A small audio frame classifier, trained from scratch.
Model: arch mobilenet_v2, norm batchnorm, activation relu, depths [3, 4, 5, 3], widths [192, 192, 192, 192].
Training: muon at rate 0.039, 5300 steps, batches of 128, held-out accuracy 98%.
Data: 39062 training examples, 17.4 epochs.
Rows from block 8, named by matrix and row number. Each number is 500 + 25 x the weight over its row's rms, rounded and kept within 0 to 999. All counts start at 0. Numbers have three digits each.
# convs0: expand pointwise conv (model.blocks.8.convs.0.weight, 768x192x1), inputs 64-127
convs0.489:518494506522469509538506423568456478494491488506526476531554480479492493446535524498528464512548519500490471510523489502511491499500514505511498512520469520505531456468520469491472477497511518
convs0.490:534498509527466488463461492475479513521460482483538519501507497494506502486486499488508524466526516530491473517445496491502478481475476516495523532479506487455529525489494497486510512489528487
convs0.491:521499505499521522473476503482483507544496481515478482483423503508521472495467497459475505434481486512465493473530467510544531492466504484483509494491483514486504493526513460494488497518492522
convs0.492:542488518482480499581507491483469531511527497483455486562444471498532524458465538536508528459524564527484484508507443470501503489494524507537445519493487520509495530547500516487487513512520473
convs0.493:513492538476513467513533508539509473454535528503480546493518494462465515509494513458511524448517501501506482554432498536477536496474509492498482496511521531499441523481499493554478532467514429
convs0.494:518484493504555510525489471513500494462505501525477497544502522498466482470497491498473548519460554555479523457514514524508491518524464460537507496475525529536516528465525520504478483504536547
convs0.495:467528511479497476455492474547490507528499500493527483511490509484502498520531475529489448490467514518478481476502501490512529527505552560506476488477504495473515469525483547491532474456568485
convs0.496:521506457513501494519514509524498526471476474516513487503514500472498494536456558477495513476493498500502496446494465451547492534475475527467477493510504481501472523559513511485481536501530510
convs0.497:490524510496508507468537486496467502494491499461513483516496482555508507522503472537498473516516436495526543513502513477483520465464490492510524477507496492500489465459526502489513525481462536
convs0.498:520511468497516498489504512506483480515536451528532514508543487522491484493481530510475491449460451481517476467519514434515509470522497509535522487541531457475518466532509493534502509478492511
convs0.499:486504475493503461510521500570501483514505483489561516512529550483505512523515486503514476519463500530509489466489514487427482518522498518498513518498490502542490474503506473503523475473489456
convs0.500:490505503551452495490522497479498459473471547485547516509511491524491538528490501481475484519457509539453506481453509507502472497537485484499501528500520484484503485509531478498480503496508517
convs0.501:540493451468536457501514492512498506491497520465522585451487495469514523488537519515509523514536491480476508538457481480517494522494492499484524490505505524495508511478518513516511512453498513
convs0.502:533489502478494509506471497515525502477497477499470508515475491495455507539457495508517496491545484473454545505468462482536518496468524500528471487519501466501479492504519507488468469524467506
convs0.503:537538553505510504504458452448522540468538480503485511490467512494496519480487481549488524512501483530446491512499510483531504532476535479530533491526477522517483505509494503502514522502516511
convs0.504:547516511523491481508449484471520476499509488489454535468556502532542481477487447464490546450491529497502506523530470503521504532546455507490507530516506492501491531493516503481545510539524493
convs0.505:531540505531553487492475532494451509519473499493520476508522526484507518542491469471487496527496503518526517539501493507494512497485482513473546533487517476500550528528467549530465483484516500
convs0.506:504503482530548495503501469488514449520494530477469510491496467516481508511487499531487521490478517481539501504541508485505542508514487554536559462497525515545514494526464484515494489478494530
convs0.507:554535527477510509472532472529493484469504457510474525533460487456491492470459529532494529504478485495511472544488506469534497463497453494480555503515500478473500490506513465529488508503563521
convs0.508:428538500497511522510515498527467460516504538482486538544460501479492498501476524466495496500505512495499531465504519538517511495533462486528533501447529529485514504464551455464490528498498533
convs0.509:479552460497509482532473526500479522487521510512478537498544527494504496472463502455480532515485527515527493461521522446510478510508520503490517494470482487474483469493500493495501485537503532
convs0.510:521487499510497489447535492521516499498508514473492505508479506516511498479480471551530489499546499507487492513487427451543527501499505527495513504514479501473518517535535496468480498476455509
convs0.511:493510462519485538494517493456494494532476474498464543473512544529534532533481546476545499491481509483502517513511557481496503512536498537485514496512537453486484513499479531526496531479483540
convs0.512:476509493520542523480465507476498502460504520505515501467483533487482488481500515530477493529529440487517487478451483451504504510497486510463456479482481529544521535473493496488501522531564476
convs0.513:479501529523449504533518539536488509485523522500477495443508447505500497507508521532517507487502539479495509505509472486518524522512523485490514448496484503495515486506536460479500500530481538
convs0.514:508509492489509469485522485471529518539489469478500469560488534472509436466542469549494492470518471489474504486544468509513439457498500474502496486527524470479516494483546496539467491454487496
convs0.515:505540507527498487479535512478512487521505475480506501503501507473504482529463494533480499466507507511495454472495500452490535544471468498526517526489512492554472500480462487462526460487462513
convs0.516:499537504525457528497504519481561506500484511512554535465496479531485502492471509487448463497516494517513532539509509489478494456507450535479467504446516461522485519502499501461495493485517489
convs0.517:493499490505553497498531535482490541521501504486510486507485482485472538518511522479479558468509498483500511504460517520534445490475527532515508509530499489489506447496480541487529524519565496
convs0.518:459510508493497442478510495517509479487465463517529467488485458487465510494486551474478527459498511501511479501503483513504500524455454521482494511516524534483564452505519493513480487504496489
convs0.519:501520538522508518455453477557535459491512503539460504459518479474488514490507494493493513498495503480495463466473510473483506513502506516483510485484515532509495482543482508561454483473483490
convs0.520:493523536520505526460475495513479534478497501507494499531501500519473522496550512511539521470477517528486471486511508496493507536513543505487513498497489512473495479512578502467479429495517480
convs0.521:522488460485485513471483541511486480499501505511509523475525488441543473465483522530490510462479518493528477530500490480495536506472474504477441473502475516516490532502492503527544487487496490
convs0.522:477494498480572518501567473473488467523508483517506506501526482502524467498475525480510534539540513496482514484497510512486511469519500492534486468509561495531459499496457536538468511475477494
convs0.523:536509529540496533497478552495508527527471521528518520518511490464492459493470495497463493502466458501465543508483514519485488473467478438501479475508465532476486522518513538507498510459480510
convs0.524:534504524463500508508515503443498519506553488495502478472477504473463512528526483461439491498489465499493467477489475554503495512476504487499489460520535482510461477471502490484497469528479494
convs0.525:528526460548482529526526492510543486492516514481492533506480508492486461468546508523484513511518506525521504512481504454508507483521504496536481522511495461523494491485511472537492469488466445
convs0.526:533488436479504498489534464553488510501505516522474512529473525511509488489445461501525484506473537523481501518472450524476458486468462496545481561509503493529501492503499520499458512480474518
convs0.527:465507479496506511489513459531527511522476522513505524495490560475531475488510488517529478491489496511483535511510476473533529535489481537479473503493486486489509493489515493539500505463563521
convs0.528:476525493498483516469507513488527520522502500462507507533475488542479498447464492488463513466499480493450535502530504495531479463458493478497507501493439525492485482512507508491507508503503490
convs0.529:514497543497473520468493427517511490506521494501490483482512510522516533487503508488519525506511501532530527489451499488481548520489516497469507560523508531532464481507507490483446516483506502
convs0.530:502501505525491506470542508514489471489501501513472503502482502512506488541487552505474489477502478525483509476477478538503530535520520505487478473448480533506487480473523491497469490494445528
convs0.531:514541483473530480527517519511462475484447503475479486521483510520457470472531488491479494514499514513515463541476495505479517528517486509513551474526511518526501521544508476507502444506537541
convs0.532:504525517531505490486513532479526515471471513509471527496503498540559506489521519500473513455540503539501463535478511523463477514521493469520487470544503493496471477511488522546504469498490470
convs0.533:508510495469479507479483490513525470563523520431505458543554459523454496515510485486513500481444497491549532508511500515468489496518480523466473494502456504539499504508495455491474482464535480
convs0.534:517497502478505513483475471490496474487508538496515510490520532497529515574433480545520516505503492485508497520501509520499490499450498488454496458519484508477513483542507490526542508489458485
convs0.535:498482486487505523512501534481532505533517526477541518491521499532518494478478479491487542471457539518502513524496554529472479512525549474463466481523539462512476478521524478520559496520498511
convs0.536:512452483470518477578506496476496503506502492482511490460526458513450509453483515518468503514534494511501506533494522447487485523500482478490507488514500521490498496520537502543544500495457519
convs0.537:499528478490496468516572505457487511535514490493465479533495481503513520503457507547487490503535464470505487500473511504474486469487486477505495518532519515533497495516493543536487566481495512
convs0.538:495548504489507491527516510501485492487486529508468521475509515498528482499520474466493492501441491505525514483467487489489471522467513467476525508450507474539523451463479500470469492511542506
convs0.539:517534518526509525502536547476473501485500524500480542493482514502476504530485460498511491474498534479540505498494498472546485522463516514525480524470494518498460501494522491505491496477465524
convs0.540:512509481515524556518514528491523475490535484467469522515489519490499508484508520476510492477515479509530456513497490515480482497500510464511509455498512524475489540511490485539497444461522527
convs0.541:495516500525497482467465476484512463540512505439496519514520472497494483485505512519508528495463437517538470494513524493504485487541518491457507482496479505487492460510464472502497481478540495
convs0.542:495488499505497495470491484481476486508516497499501482467497519520539535495488522538507520513497479484568478531504517484507537457490518520486527484481561496454493513488472488503479497502491510
convs0.543:513469521537492541519511516534552510533507547457443487460515496507515511473527488512546502481531511497512494511479504432477533500501513499473509489497496472484484518473467473484555549499487495
convs0.544:491535538490543494514433489493441515541537513550499493501521503488482481488504498487479493500482478491476476485495492513475458492467512484467478454499490512487540499493453482539494509534508476
convs0.545:495517514470483505476517495506506492508506496504513524519451495500521516477502541478461508511543515506498461509462480503462498498494512501488520468513501494474467499529449468512528462522540471
convs0.546:477507490492532532526527529527502475487487469495475535499539524511489471552490495532512513475496480532526535473495525506481467563518496465508533497463500501447515508500513483520467486499521483
convs0.547:509466520493524505505528513505500509478479538514458515476499491494491518493479551518519484534481545525498502478480504484547515506489535518532484467476540527464520521463514496505535498525486481
convs0.548:502507461491459497518481473452507489523480528477473504498496492482462526457430506494485467503488507521482504486453491480516481513476477547478498495479519521494499492471476467465460516474501499
convs0.549:462482511478519504448510526486516482493492464436489474500515519457491489499500460510470496527530487490503525516507502525467481510560513528573508475507500488471470499517499499504473506432520480
convs0.550:533523506529547524470493482476517482520484531463441500455454481524511529498493514505507459520517530494526506509548491539516531537494421544523503536563512505501504511501511478488484481479457493
convs0.551:500537503529512529524526478505544488501538514480467463549504525482454502485488507511515511526492473518480495490551501536529488467514514473532489467488473519465504513478528467533451506517478478
convs0.552:516454514510524450504528548543492482506499497524527502518549464519508513563500522501475473517466523479525484532519542515528490546494502524479473525498487538505467539508498562489476508468516503
convs0.553:493513505505470520496513463510533516559510513430451503475466494472470501473468538471482515459514541464536464525565478536446509533454484498492483467510484493452515513539543477490465502493516515
convs0.554:450512508506481467467451505488485472502493496554507488507499525477523469511457483544513495491474502495516482505496541517475461532485529501523492490487542443482464506499481544478502463486529508
convs0.555:478539521473515499420494506489518506509455470474517474505464497502429523500523489483506494509479505528468528527518469482482506527534500494527544468502547508523499465510478449508495464506462503
convs0.556:506510533490502507531507478512501525503480504519513496513495534489470498496451496557542543481490511492525509457505537480542507513485442518554488458501523513504498462482491467491540545508482465
convs0.557:544483473445462518529509492518496471485505506471503509520532571537520470487519489492544508533454519482520459523449548485533553567487532454514508526509514506492463500472509473515488496491473464
convs0.558:497490528506505479519510463493462494515510501503460473425471523523514512482496484542487466522460514500509497491450471502484462498520532489504497480506542506489521505466501500528514495449479448
convs0.559:504523497502528494439448473481454506490484500453487499493463525488484513509544520469512481528472513464514496508491519502491515506523484488498502494499498472530484538496475502495516490507487477
convs0.560:483536501470498480489516501468460554547510511480538496512521521547500515522521514463470521494510489475492500492553462483500542502488497452525510518472443476483536497469499479522521493516495531
convs0.561:554481523505535528472503454490481526530455515478497481508468470485523491508516474493453546535502461478492505485472487484504521502504457494512534472511488434498525460466493456484473504472441504
convs0.562:484530520522484454496501491515535474509509533504525476506478473505471492493518493515487489524460488485518440532535512533488471472498491504453501445484512501474504474528506443518485528545466548
convs0.563:502464518503469487516540548496516477528458507476528469497465532489484468497503527481486478513509548461509469545462528481496502531505501497505506513465551477522472469503488496492489499540516498
convs0.564:530486471509518480518527466477506510499528448502532512511536500525477526477494555523472503512527527482516477497483500516490483453541483475451513503491537491506484491487477545486497496558481509
convs0.565:521529476472502518504459470496464489530533538509508486534494485529530491488525492459524499542501503485502509543522520450499512481473516496468501482495519423496485509498490439496488511547480481
convs0.566:506463510478495467510542529525462501443532473513502494502486497536475550545473527484510514490491473454491498498462494543527522524508488492492514512495502502486508481519512484498496469525514534
convs0.567:554452516552466516501515484524472508525480483471503541454494474486502496507498485450532445527503530501485456465481545494463523512490477480492510503511477523521486512501532489552512489485558531
convs0.568:529454476492489496491496479480475452505478499489493499550499494493500498486538529460475486479540504482518503509447489537421500494493512516470497476500502491485508539451484533462491544548501526
convs0.569:483535496463520504531469481478541494512503511476478484493500473485508520523512486489526523530458523530500497489525461550455472547543507508530474443510465507456505498540533504533525513486500485
convs0.570:512527545519481490504518448484497530479487487486506518510521518532514503482505480472472523501466516443531514527498488494505496518438536486463480478472472484510477519507510494491470489511465495
convs0.571:495519512533485524489511497527494484442555505482501501472532510516546513480496522502520485534520535478518469555501508514468493525499532499514487470519476490503504510517477530540468499468491514
convs0.572:512473476548531461534455474519509507499518520503525465496499523498515494502487510489482524463484480499513505485473484494504508484497462515495465530533483481506485512488504479511504492491482500
convs0.573:484481527533514472506470474543487501526519492459491489500472474523519478512519485521467496543520467512513515536528488490496496509450502505514510510498460510520498523477495497475456514445512507
convs0.574:525481485539500466482475548541488540446483509504551470495470481482471539503543505528483471539512487505511496515506546485549537515489502484483532514533493541529491475514514500502518527541505491
convs0.575:539507486533508482514486467474498494510523506481498514508521498480530470472541515508440502474474528487536461516478511487520476509454530471490509477503509529474434522520474478477531500466496545
convs0.576:485556499490505512498538504508487524489515502515480528500483481502459484508463524473460457517520463477481482466464507509509484497461516494521512484471443514495478481519528489505500469496495453
convs0.577:492522521500472487500479491475492500507518559523522500522512487536498489514489523510517507494520529436494483519506475537500508503470473533479502503523530490467517518543479515520544472476486497
convs0.578:509513484505497504473486481506495501518501486489485512486476479508453520498507454494493520469493491502491495488513488535512496442516568467489486536496517468482522478466473536519512501458504500
convs0.579:481505487459519450517509534507470499505533501489531528482514521485499511517520484469458494525499520485539500531493509485512511497483530496495504488515530511500472478450540471515471528459481463
convs0.580:496507496489510538495514498497475507494538448494490497464489464487521552506499502477476516521506509485485501506523468512506535501553512498544477530535534511463527472484508547480496521491511461
convs0.581:519516447573483495503491490555502515464485518481517506495465482458498515499526466556477520569499516503523495521516491484511515491527493502523526521456544482486526551540528484449483510524506517
convs0.582:497513513473500517508521488499501513442505494508508482453511524429520467509518509515500491531462523522531519474498553532499456490500482487470540509499463521545478510455551489449459504518462501
convs0.583:493495498465505492482521504503512472474535532470515476503441527510461487503500546477498480510492481471487510476497487504472505493479504513540522508561496496544499473471513464500463513516463504
convs0.584:494529517524478486510484503479469479514533477518513479525487459466464493487533509495500515473526505506481489542487506510525500500518472510523493479483490546451504489480500480516517509532540466
convs0.585:501486525497499431483526527511521499503509491477474449517511507505483471501469504448490522507484533503489475475497526525491444507494527483541512528524511531488517544509485526503487477484488518
convs0.586:455479538545498452534504496548456531474544507493531486492499445480484506482487480526429465503519504456493487540483522492516488506527472497485466503511517518497533524455484486522525464493491478
convs0.587:438520527456523470492493544562496482410458500476524501501509500496461506522542422524503456511522475524480528498519463485469490520474540507482479516525518473468497491478497519521546487506478460
convs0.588:493519507542517539529509510439506497533523506528486498466512502499523533477509483552489465534499541536558517497500528468529521446492503508512521516502509518499500486502513497471492483542505500
convs0.589:486523513483477510515549450565524471491511456523489527469507473517519506516522461487488477505532507466467502512506476503548496506527484484463504566505530453478453491508486489491532530473479519
convs0.590:543496459472542490516491535474484506540528470514511495540565517481467487535433464495446488504490476518459458472494538529542483498566489526481543466508483497541485481499498507510513543537456478
convs0.591:491474518465457525476509513493512537526482507511593479502521486536494520534498535508540487501491542472497491493500533517490493485546497505492439501497492519510503461508514511500520506512538486
convs0.592:483495544530472499500484514538534468450540504494517498521479518485497523462522513501481470499535549456467471497501493491473507519477529479469523510545474485505529478537508505499542473534467479
convs0.593:496509539514464516480468544504527515488467520530489498461477509496483484515522516487511477537505474464463530500481517469504501535506466502510501513499526499466569446523502486477520445507478503
convs0.594:455532468518533532458521495532491529462497521453473551504531520509489513498524499489463483512519554511515499488488480466502499541425513477503411498479556491478513497512479566513514525485498492
convs0.595:487485488515461507521474482466469490500530523503475496534487520462501484501466521474529491522512484536474477534504498491482519485517525494521512494495498457483467531495480545489525485479503473
convs0.596:486527501491489487540488497487454503477519484489487541520480531472486509487500478460499502467539498514523490523478501516486509495516552500550495504494489456475495486511515485528487532480508487
convs0.597:473477523504481472546507469444505472468492495502518505532507518536499514525487489518499463486443509487566489508481573476505498468515458476488513503481477481499482524509504537494501516469491477
convs0.598:486508422508510506536474477515486491485510501492527473462481470495495514515521474515471503500521511490490512462493574494501511455483513486527479502533463479547516455510504478473527521453455474
convs0.599:498479481490505509547492489475493467530510492483504516521523476513476522467465519457521502535488494520462459565495512477504513443498477474471488490520483525512516495492502509506512500513494504
convs0.600:535492557524513450488545458492470511462519510492482481532500487464543522494527502519461509493541518482488463525503502523512534495521507491457454528489501482502471480474496537464531505469543485
convs0.601:491522492464491492528510509501493504508466514483568507473474517504495554524498472535541514462474512500508496496494503514500506486534532475523511514552462470542542462459484517493464490507522519
convs0.602:540514518504483535508458477527518496506440495511448532476530539502491478487514497479491520500499491438490488529513576535473495507477462502443532475529548517522471510448467489483464542446489508
convs0.603:461508587501518502472535474514495493545530495521483501510515522494502505499522440473490527494546534538535523505528514523512524481487451503516451482515501536520473475500464488484471543509522472
convs0.604:524488474457549521495512484456477484489476492504460479548507465449515525511465513509493518498496507521530494456547539491498456513468486512542472489474529506515496474541483504507482524488491485
convs0.605:531507503492487525482549522455534474471505485514472488526536513489531436528527480445485505499490542515514478495484510494490481499444477496489521504516471506452499496520567505475477515513481503
convs0.606:517483520488507508497526507513493477537469467512514482506476515512485497522499536472535512520527443488509536459474507502491450517506478508530498508504508501534491504558501492491536481502506472
convs0.607:477500513529474497509452461526481463542557490511492430497524475481530496483490484488480517508506485509487528512517516465487491482468480483477482510505519493504528458500465521516466471527453515
convs0.608:514475523515442459524506493519509510467514507509482489489481515503466493507536527479491456562505502483492476529531505509531533531500514488492555469556491527461483535518484531494522492517522537
convs0.609:477478523499482499482498474501492499499498499492483494512480483538493552532507500499465556596460509499523516533542474499508550468506517504504515532495436511494532517501500477523481499499528505
convs0.610:486501465535490497523488519524499499506504551493499522513492481482499483505487501534473525451520474505480460513508539543481531550486472492560489511475511502479508505492491483515500513514467481
convs0.611:472489509439533460515524504547488504521513532462487489491513452493499478516544500483489476518489547522508485510463513472466514548457468509510511475492530439481511533510481498482477507497497524
convs0.612:466489493485544487478464490538513540493487467491486488450510538513446455490480479516525482514478543473523509498547491563503505507487501430458475503474504514519516526503490533518462516506520487
convs0.613:502555477511504517525492547491458521523494539482528450510526505506484490467505492529533498521473523496457478497479552516474494516536514488515514454477517501512479511537497541479449478489512522
convs0.614:522519508526510480494504505504516529469466540512496464482488511483504499428490500474468489502511524492472471532484486503478508502487545523510498497515526528465547495473504505543450530523494507
convs0.615:467507484483505484512508492496504520476510482487474518507499511539493516474525503485500486485509510455508510499527509502520550481522512473504491518455528517457471471478492493480524501479526483
convs0.616:524497476480499502458529465508541500457524520520482467475500500500484503479511510541510507492563496541469524520507469510489510464478522498489507526518490497501473513517467518533480550523483508
convs0.617:493528441477482516514495485537487481508514493479490495497539505503500490480502482467519460544509464493507470472476504424473474480532485508516512491560538517490533508510510435498487501467500492
convs0.618:514536514505477453527504509444473492517527445472479525516486488506493482504542506493497531492478505485506482483473504480453491514548516556507510479480484496490500511508480509551482472526478564
convs0.619:504519519505485533545527514457508437501477477523494481481529528514466510506484525471495486510493536502544483455533515543446516500508529477518545562482554508539503498514492458517509510487532502
convs0.620:506511468480507467493509516531501519544524510506497521538467502519543457511461501490554520518478460556528484505491496544452499520509487483472490544500517495490470500502498497495532542502477531
convs0.621:531485517498449509513450517496473491465483544489458496485529512451487473508466490491482513549484466469456456438496511492467484538516496484525524484512482539477549492485529526458458478481538492
convs0.622:467503468514518553481526524485519483451501533455510501502500500518515534512531473459489488477455477488485524486529498471501479505456499537520516500506489520547535482514500486511444478497484495
convs0.623:518513520476506532523500462560482549503517518511504514455536480477529479527472508523531502531520499521528536541519472506474487463520497528473509498507478513508495518544507498507507491536491511
convs0.624:488491474535545483496539513530514476503467489496520532485479479520482527495516510497487504458450497484490518500505493498482517498478545510508453509540492502500506471501459473497501533507495537
convs0.625:519487504533524481484508468515543467520474543514490476513510506484514487473496499458460514501543525510539501495518478497478493493486549505476497488494522497514488488503516557460453501500530553
convs0.626:509502508494508484505526501462487511520536513515508507468502515518490466521521508509478478479533492520518504512494526469474508534493506484568524491487503526504515419525552524500482506543456467
convs0.627:486474512452520523541532495473516479519499530475472506481473507459527470491522484452539494455492499522531504477480506478488481456476499504486460433497498496493492479499495530502498519515525522
convs0.628:506512530521458484509497520479453500558495505493508505502585504512490513528494533523548502473552521524488504476486508514511510480506496483476505488510549493491499493527504511475505494471495500
convs0.629:531504496438474502501489487443500466482468517514488524478518474518479529511512488530490494505535501466496485529463480506549489533509485486548496512514489538493511527558500466496512485490474497
convs0.630:508525485488515518541479455528533498489528505486498488478489491522530509501501520468504531481526551534565524516520525525493479451515510493444506509514497487498505481486508468475468523502522511
convs0.631:508518495546550498490500527487510486522487508439490449492506486499502504456502519488537488469504488500523490527478493475487511549447478505477522504455506478461502475503520544488526486501478506
convs0.632:536498503526479494537501506509470497488564530497479460493468450488508513480456491505479497481535505489534515506506485508542493490460474525462506534478469517514549481496530468532476523488471477
convs0.633:481526488564491489497486501481434511527526460496511503531488508512527536495489472481536485507529473506518517472486523466493519541489492530534535508497484526519493486538468552507500488502538506
convs0.634:493478507505538521472533541504485510443521526496509470516483512467488479444513508514510504476506476495473465519499479513478484519463486437508506505505478467483553504482459499430479532467511513
convs0.635:477507477563456465514466434485481474529511465556526499523456498486517527476498468500533544533493510430488485508504476541486501467532499486532524521521464537481505498517490541524524536508522457
convs0.636:563518496497500552513520499462502536523489497494527474480497507483497507538521519484427516478506507559549499500494506505511471515506524512478483510482475497534517537541486508494502517439503483
convs0.637:479525467519445494521482516483479440416531464502540519474484483500467493494511483507535498493544459506505526515539521476476522541477518496503513494476495516462520508497546465521451506518520518
convs0.638:536547514521529480503503495489447536510497532474547482546506489467473521467518475488496556513484504485511487530500530559461507512484516506488495515487520460460522542571522486522498504526503527
convs0.639:508527519531458520473503495497501515501507490500523498493521484500551509494504468510484481555486482504447527508514492519515485479496521475449484484514512510508472484478506505426516502510485508
convs0.640:528553487515466513547493505541523486444473495473491490505464526511517468553491504454494491494489517478535511494479533488489481511512446541497505492498517492500505500503517540531475443509491515
convs0.641:479521452512484510463484490495454529534537507500506474521506497505496480463492524499540484517517469544502502544452484505523501481487491517475507527509559498505526497521464537504503508472503509
convs0.642:508498496524477488491488485498477523472541491479522524508487477499460527441494526473481540528487522520488432454512487466504509462477474442534517485497488498476518432531541494537529495495539500
convs0.643:475526495549479490500535476514539453525531483483467500469529512496516494523541526509489502492447500484538556488491471461507485482508501482496506531509492531516542505462491502486512465488476511
convs0.644:497519495471533503458522514457482522473504474536476511491484501455485485519505454506495494492485518475484511473486543525496525483502515470552451477479527454498500462524473512498495455494487499
convs0.645:503519532530511562503509505483505510444502497514467496494486503520521505539529495549516527537476526493488500497540497518496527492472499514511463484445502448509511546471491509530539515528514530
convs0.646:522491504505490505494461490470504499495453505511464536504497469514486509518501502473505518492519468512520513468524501482517494551509464497456468461470491455507546486492461546519474488515451509
convs0.647:520458497488535494501486533505510466489458507471444526485461494497492494535504480509509522489477561501507486524491525554499490521430466508500493487477517494474517460539489512495536512502472448
convs0.648:516461536494520513494521482464514504529520538486506489472470466519486488476494506559452503509485497498460543507510474527503464515542526477523524474505489480514484471490509514492480485518527503
convs0.649:483503492468523485473495531474508482538480460515480490521494470478493559507524508518474520503508482437496512537527552520461533446530529524475495503545511518471500496488489510509529489517486499
convs0.650:479555513481512499480493440488494488463484502509541460477509546531539495515475484522488498481512467473452469490547505507517507484504545496459482536470496493479531497477498467501519503505451495
convs0.651:527518514508498521506486493473526509500542470504462463479518467450523491479500477451499487499520522457493516487504510479509498441500495456480478459523479528505479508500501488491548522512507528
convs0.652:486491509525497497479511493513540506555482520519558520492533536494502449500473479477522528539492451503476466447474497495506480460508485458513502505464524530472472557503472489488485466514505526
convs0.653:511493490464508501521488513493535483508522469510544505475502455527497527474509511530490545521517493458498538512504512466523524507489537451515514499469491504532524471512530512483466495497523566
convs0.654:515533536524506497511460472484529509541527500512466552533515522510476553521495473507491491496444528494491487534484495504486473491494478482497514484469550483516473501497508501501506481552486491
convs0.655:488504492464456506510495472478478499522487490537529474475508509506516508491484547478529516500476534531488474497536498563514519523506519512522510524528529561484507488495510478524484547536464514
convs0.656:503484508528494481511507469516541523505459515500495520479486484475457560460534533513538528519485512471469478529476506487478497478469466530488456461513506524534460490483513488498507522478465483
convs0.657:469522438512503493526480509508517493484489495469521511495507481508489510495533488543483525477495500509471545509514508504522497496492513510466473507509500518481529501545509496488490475489515499
convs0.658:481523515501540466523520526564520480501520476515517519513530497463469504521488485529446485527518497500513497497507508506514508514468486490506472526472529517543493499477524465511497509543494503
convs0.659:514452447534498510517477480517508537482492533509495483492453482512505487539444490484506486484497488536500502506485457483538496504459509474540556505500450505472520536520536506541491523520503555
convs0.660:480440510531491522468485493500487492433517501542516532517511510516466505500482498529476492514513518521488527497478466518470481530431498506530512505524504481490507492511468539515503467519521531
convs0.661:480512506485456503505500462537474514475488493508518533523461504523501496500486515480508508495496522516487503512507520509507473519499489495504554485487571466524519508491491485502500522507483479
convs0.662:473509508494497500495518496523501507509474560488479514572526544521495476481481540548437530485475505529502481533503465484474511490521526474511543507526529525531521498500500544517453469512506471
convs0.663:501503516482526466497503505515485514458501524517514530496503539474506550513481476472481482511464467479509498518489481506507470490487478498556486511468502464541535452442527498513477529520517517
convs0.664:497499518493513478490463487524498497497507473506444570512507528490483529500541459521532528466504479518465517539504494515478505494461485525462507486486511453458470487495513472492475515505490498
convs0.665:505443453519459479496484480489498492486475527486555472515505550521520510455505487499499478557498463530509498447533500498536473492479526482503473453483476484478507472489487483491523501481460494
convs0.666:467516503504495504536525498495498469505501494497449518491507491528488521492462518502509526543468468525507471497469492498509507485476469509475478514492501537479481445489524543522489475502527524
convs0.667:507494555552523522474459512477502483515469511500489489473505493502459521461485538496498481527508521454498459473470508469527479515519495475496473502545510518519473443490506498572467548483522451
convs0.668:476496502492474505514535530498486504521549506482481473506470534568494445481478477535478500480458473491450500448544508516488459450456484534475497520469513488465477522491501470516510514486487474
convs0.669:503526503515531513542526496480485462497506481466510467545493501471516485475522465510477485506538521487499472495500494489487464486523493548535473498485506446499512529508542519535475534478485469
convs0.670:492519503519493511489515462462508552457488495479526490495509472565484539498532522477497513446490549541490480521467492477482530458477458482506486520487510481524540477499508505520554489496470520
convs0.671:507479495504493466499526519527518495474510453473508499501455518509504523503514473510514516527491517487469474495463512499475449492523483492500552463434560492485501482523491521472487513487495501
convs0.672:490528509472488486526500503501523544527528477485530506515528530471446519494492507496486506508494525514547526552507501494533475535485532546544531492497509516510509507540507532451508540495490524
convs0.673:488508488539567511478486468470495514500507505518495533529541502511504489557499513514498523479516513496527472522480491530487514454496486506480493450486532506460506536489494508538465470492493492
convs0.674:521469538474457491467499477467467477524531510464525497486514501497471461494484506498478501480471460462497520500511474470494467553497494500568485454460477497482477514494493519498457490481515534
convs0.675:494502501489460513526518544504524497498501492480481516495493496486521525469502520517503523550512512495472531541513459503565537519518510452529495500482527491496480497502514497519530437497491511
convs0.676:487505490513509495486489529493474502480500455535458506488529501502507486477479501511438478518547488503465514523453520537508482543452541525511478502483524477493482485476491458504467519543468541
convs0.677:455494486531527486529482505461535498450501481519521526475506541521514468474475535503509527530472498488504494514517472488499514447537545542514491492515498481501456530493516507489508535495417532
convs0.678:472513529522450525489472460489527467481504509474485489545522530523490463467512513483494528475569506548549515510525519473517463505494510495523497467506545488514508501495539488482458484521497480
convs0.679:466502458501459512499493523542497498531492491477481478479496440518523454490462522473548496522450476483464460484502517453530466530495486495493551522489522497511472495475532477447509496522496541
convs0.680:446490469509480491488524470490497511527491528475485518463513505499476525497477500432491508487530543476466465540492535521471526461512479434474486567499509518494512551513496499533527514483513472
convs0.681:479533487564484448472543476502556510486485549540460518485500521527503488504562510541530498534498505500514504480508517503541499550490508495517541499526498516527503510513539488504524475516492515
convs0.682:493514455503511480500506486490500552521502553498470523485546510524485493496513460473482460475519478494468500494485507517511477509518508536480485498539488519508522460501480526503522504480529468
convs0.683:519540474495478476542488536484459535505521487511501494473519516542548489524488475506515477455503490456522484528488526471457532512538501491502448484501502483526512524499471482482532492487529478